A small masked image model, trained from scratch.
Model: 3.45M parameters, 64-pixel images, arch pvt, norm rmsnorm, activation gelu, patch size [4, 4], depths [6, 6], widths [96, 192].
Training: 9500 steps, batches of 192.
Rows from block 4, named by matrix and row number. Rows with one number belong to one attention dimension. Each number is 128 + 24 x the weight over the matrix's rms, rounded and kept within 0 to 255. All counts start at 0.
# v: attention value (model.blocks.4.attn.v.weight, 64x96), inputs 0-95
# proj: attention output (model.blocks.4.attn.proj.weight, 96x64, transposed), outputs 0-95
v.44 [163  86 189  77 145 127 170 141 105 139 123 130 121 129 158 106  65 175 120 101 133 153 142  90 173 119 126 139 110 102 134 143 154 121  96 123 119 129 141 153 117  87 125 126 131 109 124 154 140 150 109 142 138 122 123 139 107  67  61 144 102 112 127 167 125 141 113 146 166 167 154 102 117 174 116 119  85 125 162 148 160 143 156  72 153 112 120 137 187 130 126 111 106 138 151 119]
v.45 [102 129 139 110 178 112 162 176 159 145 154 112 112  97 114 119 112 110 112 117 131  98 115 115 170 155 145 109 101 117  97 164 156 133 132 147 157 114 130 149 105  64 141 105 106 134 119  91 145 121 103 126  96 172 123 124 121 133 130  83 179 114 108 183 127 141 120 123 132 102 101 181 163 138 129 122 117 183 126 133  96 122 155 124 165 138 139 138 136 142 155 152 105 139 164 142]
v.46 [139 121 133  92 159 106  97 164 135 117 147 140 149 130 168 136 103 111 121 120 131 117 141 139 138 107 164 144 145 104 126 105 140 117 159 114  91 113 119 124 175 135 139 134 138 123 118 139 129  96 186 142 124 148 148 134 103 123 145 132  93 175 137  67 127  94 125 163 109 115 127 111  91 101 142 100 143 125 152  75 115  88 122 162 146 140 135 132 118 121  91 134 147 143 122 176]
v.47 [125 159 162 144 114 123 129  90 117 106 142 183 166 120 157 168 128 128 119 113 155 152 189 131 121 131 121 151 173 146 106 118 103  89  79 111  65  86 127 123 102 204  98 133 125 131 126 120  87  94 129  79 153 159 142 110 179  89  69  93 120 140 119 123  64 136 112  80 140 131 134  89 131 144 129 139 160 137 110  98 114 127 167 111 112 145 126  97 165 150 147 144 154 104 143 159]
v.48 [103 122 127 108 127 174  93 168  87 151 119 143 145 128 146 124 138 119 143 166 124 131 122 134 108 123 118 141 138 108  86 146  93 107 151 106 119 144 132 151 100  96 114 165 158 100 159 154 125 131 110 102 116 112 108 128 154 125  95  74 118 106 143 114 101 144 118 160 113  89 105  93 161 173 138 111 198 156 119 130 136 141 165 100 137 140 173 106 149 165 132 126  80 105 123 154]
v.49 [101 110  82 111 156 138 165 127 129 166 119 124  78  96 145  90 143 127 125 130 104 118 127 121 149 156 112  99 101 133  84 144 147 138 148 133 137 139 149 100 118 179 144  94 115 125 138 135 107 111 140 176 127 125 150 118 170 109 122 150  88 129 130 111 133 129 128 117 130  90 153 163 131 145 138 110 116 183 106 103 100 136 152 129 127 142 173 124 155 164 134 127 146  77 149 127]
v.50 [117 136 108 139 112 127 118 107 131  99 130 134 102 141 134 128 118 131 137 129 168 112 119 149 190 128 162  95  91 131 111 128  93 108 137 173 139 141 109 119 137  80  84 144 143 115 123 118 131 127  89 116 128 161 129 153 136 143 119  78 153 175 136 120 132 145 141  94 105 110 107 137 151 165 146  97 182 195 158 183 100 109 120 120 134 121 121 135  90 118 130 173  97 177 119 138]
v.51 [110 120 107 136 117 112 152 159 131 145 131 112 143 153 135 136 138  82 141 123 131 128 151 119 126 172 180 155 135 165 103 110 147 153 152 133 147 153 155 156 140 120 117 128 109  96 134 154 144 105 147 125 122 121 110 141 118  79 111  78  91 106 134 160 114 126 134 132 120 110 147 104 148 124 111 185 122 119 141 136 113 185 140 131 102 131 141 129 127 110 129 104 144 128 138 107]
v.52 [132 123 125 109 133 125  99 120 112  95 152 128 150 106 119 151 117 125 148 119 123 143 150 152 129  97  94 129 144 133 136  90  81 116 136  91 139 135  90 128 188 144 164 104 177 166 118 126  93 131 139 132 171 108 143 119 173 118 101 100  86 169 138 107 135 108 137 107 144  99 105 116 122 101 138 150 150 118 120 148 138  88  86 142 117 123 151 163 106 148 102 167 199 118 129 162]
v.53 [142 116 103 134 127 121 137  85 110 130 143 165 139 119 114 164 100  81 109  91 119 115 135 152 129 137 149 102 116 129  93 125 100 118 147  99  84  99 126  85 101 119 128 125 150 128 129 148 114 109 125 105 108 148 157 156  99 123  94 125 144 163 107 104 138 108  85 131 144 129 159 138  66 120 104 101 139 142 144 116 162 141 138 157 100 191 104 188 118 122  82 119 158 164 135 137]
v.54 [127 141 153 115 139 129 138 121 130 163 173 143 100 150 155 151  96 104 108 151 161 126  79 106 113 127 138 154 110 113 167 161 113 125 135 122 105 132 123 117  86 158 125 142  98 136 129 144 148  89 146  98 163 134 136 128 140 127 103 146 144 149 120 124 139 143 113 148 154  92 126 127 112 146 156 142 153 142 154 115 129 144 139 127 114 127 139 116 123 131 134  96 112 142 133  85]
v.55 [167 114 148 132 186 123 133 156 111 130 161 146 145 144 134 153 114 104  95  87 138 161 137 158 150 111 118 161 122 114 118 112 150 149 120 122 168 106 113  86 135 173 173 125 104 158 115 153 143 106 162 147 196 131 135 137 172 122 122 157 116 125 114  93 113 158 119 117 163 109 136 128 142 149 142 125  98 147 150  78  74 140 110 131 141 135 137  82 111 125 163 161 152 104 141 135]
v.56 [133  83 113 109 128 151 103 109 155 163 141  68 106  89 107 118  94 113 126  90 101 136 120 150 107 105 174  87  98 134  99  78 116 136 111 109 126 122 138 129 120  96 135 133 112 113 149 124 116 111 123 142 133 105 146 138 129 116  87 113 118 142 136 111 132 170  85 125 116  95 117 110 144 111 139  97 111 139 157  95 131 125 109 129 124 158 135 133 100 139 130 137 135 167 136 139]
v.57 [140 150 155 107 128 127 144 127 131 110 153 118 160 143 111 146 110  90 142 148 152 152 101 139 148 151 108 152 147 155 123 125 117 123 140 131 103  86 106 148 123 139 155 124 159 119 118 165 172  86 181 139 133 136 141 153 177 140 127 154 126 138 138 115  83 108 131 120 129 150 139 117  80 143 162 124 159  89 115 104 111 147 124 147  91 112 119 118 149 144 114 108 123 117 127 142]
v.58 [139 167 130  95 123  96 152 128 131 113 174 174 122 150 127 124 108 151 139 129 165 126  93 102 139 105 118 129 141 141 142 113 123 107 108 112 152 104 118  98 138 123 150 134 136 139 113 158 110 114 169 123 148 139 109 139 131 151 118 152 150 132  91 120 169  85 131 115  81 132 175 126 125 138 127 106 115 154 141 106 110 157 145 143 110 138 161 120 146 158  70 142 113 138 128 118]
v.59 [146 112 142 136 136 128 128 109 125 103 116 116 148 133 136 131 115 133 112 144 141 133 136 128 163 129 126 167 123 148 148 142 141  93 133 129 113 135 103 114 116 117 158 133 134 139 103 150 126 125 132 115 147 113 147 133 132 146 156 150 143 140 119 113 105 141 130 128 144 156  98 155 111 143 132 146 121  94 118 163 126  95 117 144 118 152 105 122  86 132 127 117 140 148  91  98]
v.60 [140 122 134 155 169  96 105 145 117 146 171 117 134  78 108 169 108 108 130 142 135 138 104 111 146 116 101 130 129  79 127 115  92 145 140 166 117 117 129 141 113 138 143  95 118 140 155 146 201  91 125 134  94 171  81 129 147 129 135 136 105 139 139 139 118 125 137 146 174 108 119 124 134 116 165 138 163 141 122  44 104 134 111 135 171 128 180 191 156 107 126 120 117 147 129 118]
proj.44 [ 68 120  97 124 102 124  90 151 155  93 140 129 175 136 119 163 173 151 159 158 117  87  98 142 110 108 171 115 134 148  98 105 102 163  94 147 110 146 161  91 167 156 149 157 154 101 157 114 163 116 146  81 116 125  43 120  95 101 170  95 112 125 189  91 105  72 133 147 115 129 120 172 171  88 106 123 159 107 127 105  96  93 154 159  68 142 135  95  80 152 143 119 124 107 150 127]
proj.45 [154 137 101 137  79 101 107 117 177  77 126 108 130 104 153 120 111 124 141 173 110 155 124 117  82  89 134 150 146 127 135 124 121 174 119 151 159 124 127 113 138 164 137 118 153 126 130 122 127 125 182  77  95  80 110 122 159 157 123 179  61 130 106  84 128 145 136 156  97 138 147 101  68 130 141  98 112 118 131 155  88 145 113 127 123 156 160 101 102 123 160 134 144  77  82 123]
proj.46 [134 131 108 135 157 138 143 147 150 152 138 118 107 122  91 131 132 137 118 131 114 132 114  85  83 111 109  97 118 118 131 111  98 125 113 130 122 127 128  94 107 133 128 120 105 138 133 135 141 126  69 149 120 107 111 120 117 118 135 135  98 125 123 139 137 113 128 113 139 114 130 124 145 137 119 144 111 127  94 131 149 145 138  81 136  86 118 142 100  97 138  83  96 144 144 112]
proj.47 [122  94 103 134 115 171 127 157 140 183 114 158 116 103  85 117 160 163  98  92 130 136  67 142 161 140  97 121 100 146 153 148 131 127 129 128 153 155 135 139 153  82 143 102 157 118 130  73 130  98  60 163 107 138  87 182  61 155 175 106 127 150 194 168 125 178 150 122 159 153 151 177 136 118 102 115 114 147 163 117 114 134 127 155 133 149 129 167 146 126 118 117 121 159  74  75]
proj.48 [145 135 132 120 124  74 139 107 143 124 143 130  72 155 104 138 113 180 128 122 136 141 108  63 109 144 144 116 127 173 152 119 180 125  91 159  85 142 151 106 138 145 149 127 136 141 102 107 132  94 127 146 130 150  91 147 104 124 123 136 114 149 150 141 123 127 160  75 163 202 155 173 147 112  95 102 100 110 167 136 117 111 146 146 144 137 109 134 106 152 114 149 165 157 124 108]
proj.49 [136 149 144 148 147 111 122 117 158 104 112 134 187 117 121 129 113 143 128 156 161 150 138 109 110 119 155 160 165 130 134 111  96 125 132 130 158 111 114 124 126  75 120 141 146 106 138 125 153 184 141  82 113 162  81 121 149 113 107 115 140 114  99 140  94 137 168 110 139 129 143 111 104  93 107 133 119 111 154 136 155 163 138 142 140 134 109 160 127 110 140 153 126 146 114 131]
proj.50 [141 142 136 123 100 112 119 124 139 155 109  99 118 132 167 127 137 132 143 142 112 156 125 114  42 179 111 154 158 155 141 143 154 147 106 117 100 130 137 130 100 125 150 129  75 134 126 106 114 105 147 143  85 124 124  88 120 179 119 149 126 104 131 113 127 142 103 131 117 154 127 113 131 134 165 126  98 121 128 134 126 135 139 146 119 144 158  81 166 152 160 137 170  76 120 122]
proj.51 [128 118 152 107 110 132  95 123 126 106 127 164 138 105 115 119 101 150 137 104 134 118 124 120 144  94 113 106 109 106 134 124 121 134 107 111 113 106  98 107 123 134 146 115 134 127 120 129 148 160 138 122 136 140 102 133 110 158 132 158 114 140 112  74 115 153 128 115 164 155 135 142 129 108 110  68 148 111 105 125 145 113 139 130 146 113 137 124 120 165 124 121 115 133 139 125]
proj.52 [159 139 131 153 163 118 112 131  81 180 125 132  99 147 110 110 154 111 124 164 111 145 126 108 132 139 109 126 123 141 156 179 144 150 147 125 140 126 142 130  49 132 148 145  93 129 152 107 137 139  87 170 126 165 127 166 111 151 159 172 144 109 117 153 142 128 142 123 115 117 121 128 123 141 157 143 118 135 118 127 131 171 119 124 114 141  60 176 113  92 119  83 103 186 168 149]
proj.53 [125 144 121 111 138 146  55 152 149 162 149 155 118 107 138  87 138 134  91 169 122 127 123 141 143 145 100 126 155  98 141 148 135 117 133 163 152 105 116 138 153 106 137  90 106 106 104  96 127 110 124 150  98 126 131 124 137 121 178  94  86 130 127 149 116 142 188 115  88 112 156 131 152 132 147 132 131 129 110 121 106 121 151  88 138  98 140  87 127 109 166 104  79 141 131 117]
proj.54 [142  98  82 134 161 123 125 129 142 103 104 126 128 127 103 136 179 154 131  99 113 126 139 141 119 110 126 107 158 129 121 119 142 117 137 125 145 158 133 146 134  98 149 122 166 117 125 114 120 136  96 151 115 109 133  95 105 101 120 130 109 148 130 112 113  88 152 118 108 160 143 128 156 140 102 135 115 134 114 103 135 117 129 105 149 143 148 153 150 124 130 152 130 108 118 148]
proj.55 [148 128  83 145 149 137 150 120 144 118 131 133 127 119  62 132 166 129 185 142 109 127 126  74  97 122 120 121 131 168 146 150 100 149 151  80 144 139 147 166  92  87 113 118 180 122 144  96 133 173  74 119 137  96 120 147 137 137 130 112  74 137 105 125 152 113 156 134 130 104  99 130 148 125 116 152 167 153 107 124 153 144 145 141 110 121 121 229 147 126  97 104 130 139 116 125]
proj.56 [120 151 132 120 128 102 118 139 116 106 102 134 111 143 141 131 158 148 150 176 145 140 129 111 108 161 110 162 158 127 137 161 130 118 137 162 143 114 118 107 108 132  98  95 118 119 135 131 148 148 123 106 134 132 107 121 164 120 159 122 127 124  96 120 137  88 144 121 133 135 147 148 130 152 145 116 118 142  95 138 121 134 148 144 133  99 141 111 107 108 146 126 116  94 112 114]
proj.57 [168  92  88 114 151 121 116 158 112 143 119 165 120  99 119 103 154 151 109 103 128 131 140 125 116 111 142  90 128 134 122 122 156 127 120  90 154 160 143 116 136 109 100 153 146 150 137 116  84 139  79 139 139 119 116 111  82 100 113 108 111 112 140 130 154 147 142 114 151 110 145 134 160 106 118 154 126 160 150 145 131 119 129 109 136 143 107 177 140 118 119 118 128 142 133 104]
proj.58 [ 98 104  98 132 164 145 133 138 132 140 128 120 161 121 113 124 148 125 121 111 106 107 152 133 124 137 135 155 116  99 137 132 118 178 128 128  92 148 139 101  85 119 165 122  84 126 124 105 135 147 114 121 133 124 123 127 117 120 133 114  95 120 171 113 128 142 128 139 124 101 120 141 123  82 117 162 152 112 114 112 135 160 137  96 159 117 129 142 121  83 159 164 140 123 156 137]
proj.59 [121 127 124 127 125 129 120 135 117 147 135 124  99 122 125 128 142 108 136 124 115 131 117 148 118 113 119  98 135 108 110 127 137 132 131 100 136 138 142 153 139 135 113 120 138 145 150 123 133 115 126 127 114 128 126 117 117 125 110 117 110 142 138 147 129 119 114 134 115 112 133 113 142 150 131 125 136 136 124 114 132 119 115 121 126 117 133 120 144 127 115 121 126 131 149 139]
proj.60 [156 105 107 158 154 103 116 125 142  85 170 120 140 139 106 138 149 123  90 145 139 129 134  80  71  82 101 112 131 184 142 144 187 122 147 106 145 115  87  96 152 108 154 171 146 125 111 109  87 168 119 119 167  64 169 145 178 135  89 154  97 119 107  97 152 115 196 134  98 129 181 132 121 133 110 158 108 140 102 168  94 109 169 115 143 163  92 141 108 118 148 126 119 109 133 174]